A small image classifier, trained from scratch: arch preact_resnet.
Rows from block 3 of a small image classifier, named by matrix and row number. Rows with one number belong to one channel. Each number is 50 + 15 x the weight over its row's rms, rounded and kept within 0 to 99. All counts start at 0.
After each channel's rows are labels from the 100 images, of 14976, where the channel reaches its highest value: "top examples" is what is common among them; "colour at peak" is the nearest of a few named colours to the mean colour under the peak. Only what is clearly more common there than usual is listed. The data: drawings of small networks of dots and links.
# convs0: first 3x3 conv (model.blocks.3.convs.0.weight, 112x112x3x3, each kernel summed), inputs 76-111
# convs1: second 3x3 conv (model.blocks.3.convs.1.weight, 112x112x3x3, transposed, each kernel summed), outputs 76-111

convs0.71:65 41 38 76 55 81 44 43 49 38 42 44 76 50 62 36 58 36 52 39 80 31 38 51 95 33 76 40 41 42 55 46 68 43 66 29
convs1.71:35 55 19 52 78 56 22 36 50 65 51 44 28 55 53 46 44 58 49 61 59 44 35 37 45 37 40 59 64 39 44 48 52 47 54 63
top examples: eight dots; complete
colour at peak: grey

convs0.50:49 21 38 50 49 80 56 53 43 46 25 44 44 37 51 21 48 28 69 61 52 43 64 23 58 45 29 37 52 45 12 51 26 21 63 45
convs1.50:45 32 63 54 23 80 51 62 47 55 51 29 68 48 49 88 48 57 56 52 51 25 59 37 47 44 63 43 72 61 57 69 74 80 60 57
top examples: five dots; green dots
colour at peak: grey

convs0.104:64 77 31 52 42 47 58 69 53 50 06 45 53 43 28 50 45 60 55 26 42 68 70 37 60 61 63 57 35 45 67 62 42 30 76 21
convs1.104:45 34 54 28 83 40 34 66 66 45 72 57 53 28 68 55 65 62 36 54 65 56 32 35 57 28 44 46 58 57 37 79 57 41 35 57
top examples: green dots; five dots
colour at peak: green

convs0.27:50 68 67 18 44 51 37 42 51 47 31 45 54 51 38 49 83 64 53 36 57 30 35 26 63 46 68 53 57 33 51 40 37 27 04 45
convs1.27:40 33 43 48 62 61 47 76 69 40 45 52 32 48 35 40 42 06 31 31 30 50 49 61 47 57 25 64 55 51 31 48 41 36 24 47
top examples: eight dots; complete; ladder
colour at peak: grey

convs0.11:58 23 51 40 65 59 43 76 48 51 46 59 59 62 56 63 67 40 56 55 69 26 13 60 82 48 44 18 50 45 64 57 60 45 38 45
convs1.11:29 53 41 28 66 41 30 26 59 42 48 50 38 38 43 45 84 25 41 51 73 52 31 44 52 46 52 51 39 27 53 57 51 38 46 44
top examples: laid out on a circle; eight dots; ladder; kind: complete
colour at peak: grey

convs0.55:46 31 43 31 59 59 36 72 45 46 52 58 37 60 61 32 48 40 47 60 52 62 40 39 50 41 70 36 73 29 46 38 54 31 74 50
convs1.55:34 42 24 47 66 75 35 53 40 27 50 72 27 54 51 40 79 61 78 58 47 33 44 77 34 62 51 36 38 24 40 54 54 38 42 56
top examples: laid out on a circle; eight dots; ladder
colour at peak: grey

convs0.111:93 51 63 68 38 50 52 25 27 55 60 71 32 93 60 65 82 50 38 57 39 28 41 54 10 57 60 32 33 55 69 22 64 46 49 64
convs1.111:35 54 00 38 71 56 60 40 48 33 72 46 27 47 28 29 43 28 84 63 46 43 33 48 59 51 77 35 56 33 36 68 46 51 35 53
top examples: laid out on a circle; eight dots; ladder; dot colour: purple
colour at peak: grey

convs0.8:67 76 54 39 51 46 55 67 39 57 41 28 44 35 60 45 71 30 50 42 68 46 23 33 68 55 69 38 49 61 43 28 44 43 29 49
convs1.8:34 51 54 60 47 53 00 33 60 61 46 70 55 57 30 28 45 43 79 68 39 25 38 33 49 17 50 45 65 07 43 56 46 54 55 48
top examples: laid out on a circle; eight dots; complete; dots: nine
colour at peak: grey

convs0.15:80 72 34 62 51 54 53 23 58 44 50 60 50 35 69 46 79 60 44 51 51 57 17 35 33 63 56 14 54 61 70 39 44 53 39 55
convs1.15:68 40 30 72 55 59 72 50 30 72 55 60 45 35 65 52 37 26 58 63 16 42 58 40 30 50 58 32 54 47 51 72 56 39 55 47
top examples: complete; nine dots; eight dots
colour at peak: grey

convs0.63:42 35 72 50 54 54 52 57 72 50 48 24 53 50 28 65 63 64 60 53 74 40 77 62 50 48 33 27 52 37 57 34 45 65 70 51
convs1.63:60 64 43 76 46 72 47 38 55 54 17 54 54 54 53 61 55 59 53 43 07 74 46 28 42 69 38 53 71 31 45 63 38 47 74 28
top examples: green dots
colour at peak: grey

convs0.98:37 27 64 51 41 16 31 60 25 09 55 28 53 40 37 62 30 58 39 48 57 62 15 59 55 46 44 24 32 33 43 63 64 44 49 42
convs1.98:69 50 63 35 77 53 65 64 64 42 39 68 41 54 55 82 47 76 63 70 39 23 76 34 35 44 28 44 66 30 68 53 40 75 35 53
top examples: nine dots
colour at peak: grey

convs0.19:45 30 55 50 31 26 38 63 04 44 48 45 47 52 60 48 64 45 42 46 51 24 34 58 59 30 59 30 47 42 17 67 59 22 36 18
convs1.19:72 70 47 47 67 22 60 85 44 58 53 61 42 34 60 50 60 39 46 44 59 02 62 56 57 35 44 41 55 53 56 57 59 58 51 68
top examples: laid out on a circle; ladder; eight dots
colour at peak: grey

convs0.85:72 52 65 41 51 49 67 36 38 47 39 53 32 53 63 66 34 57 53 63 36 66 76 63 78 34 71 49 37 50 31 32 59 66 45 54
convs1.85:50 48 43 56 50 51 48 38 41 59 48 49 59 59 50 41 32 26 50 46 53 60 52 49 32 38 32 47 62 21 62 32 27 58 63 77
top examples: nine dots
colour at peak: grey

convs0.46:44 47 54 61 55 49 64 45 06 45 55 51 59 47 27 40 76 56 52 24 42 62 35 34 91 53 42 75 66 53 41 55 66 35 51 42
convs1.46:27 34 58 65 39 27 59 64 53 60 33 34 35 30 44 38 34 59 28 50 40 35 56 51 29 49 82 51 59 31 46 19 66 26 82 61
top examples: complete
colour at peak: grey

convs0.0:69 17 82 36 66 18 34 53 34 72 33 48 57 70 56 43 71 25 53 36 60 66 49 43 56 75 60 33 41 54 55 38 50 66 07 71
convs1.0:42 43 36 28 49 57 33 39 50 17 49 54 46 50 35 31 60 35 55 75 36 63 49 77 54 69 37 56 43 19 28 66 57 41 40 55
top examples: laid out on a circle; eight dots; complete; kind: ladder
colour at peak: grey

convs0.75:48 45 63 39 45 51 57 69 12 39 39 48 40 52 35 39 79 71 39 47 60 59 33 39 67 46 68 72 76 47 37 47 54 29 31 67
convs1.75:42 39 36 43 61 41 36 45 41 35 44 53 44 28 35 25 51 58 70 58 28 50 43 43 20 58 41 65 81 36 25 68 57 31 40 47
top examples: complete; ladder
colour at peak: grey

convs0.9:71 44 72 22 33 63 19 35 39 31 55 62 43 67 70 42 34 48 62 33 27 29 46 59 44 77 46 48 54 64 30 38 62 14 56 46
convs1.9:48 47 69 59 52 53 38 54 36 66 77 39 62 35 39 64 20 46 46 37 64 53 56 29 56 52 20 40 78 36 51 42 44 60 51 52
top examples: nine dots
colour at peak: grey

convs0.92:77 50 54 51 26 54 50 59 23 38 62 65 21 31 46 65 70 47 30 51 73 38 33 45 30 44 65 58 62 40 23 49 73 51 48 41
convs1.92:47 40 37 29 56 71 30 61 72 40 53 55 58 24 21 51 57 38 54 57 46 10 58 67 49 69 64 31 50 51 42 56 74 56 25 44
top examples: laid out on a circle; eight dots; ladder; kind: complete
colour at peak: grey

convs0.96:50 53 32 61 33 45 54 74 31 61 79 60 63 49 51 62 44 72 43 61 34 54 48 53 44 42 28 59 55 00 54 44 62 42 49 43
convs1.96:34 38 60 22 76 42 57 59 70 32 34 48 38 46 30 30 47 39 64 71 61 57 67 47 62 85 36 72 53 52 22 59 52 40 37 43
top examples: complete
colour at peak: grey

convs0.47:70 32 92 41 50 70 27 54 35 61 38 52 63 41 65 44 62 53 66 26 71 48 40 42 37 65 60 15 48 58 37 46 51 44 50 49
convs1.47:46 19 31 41 68 63 23 42 38 30 35 57 38 57 54 18 54 29 52 65 48 39 42 58 59 78 44 70 43 30 25 51 43 40 33 41
top examples: laid out on a circle; eight dots; ladder
colour at peak: grey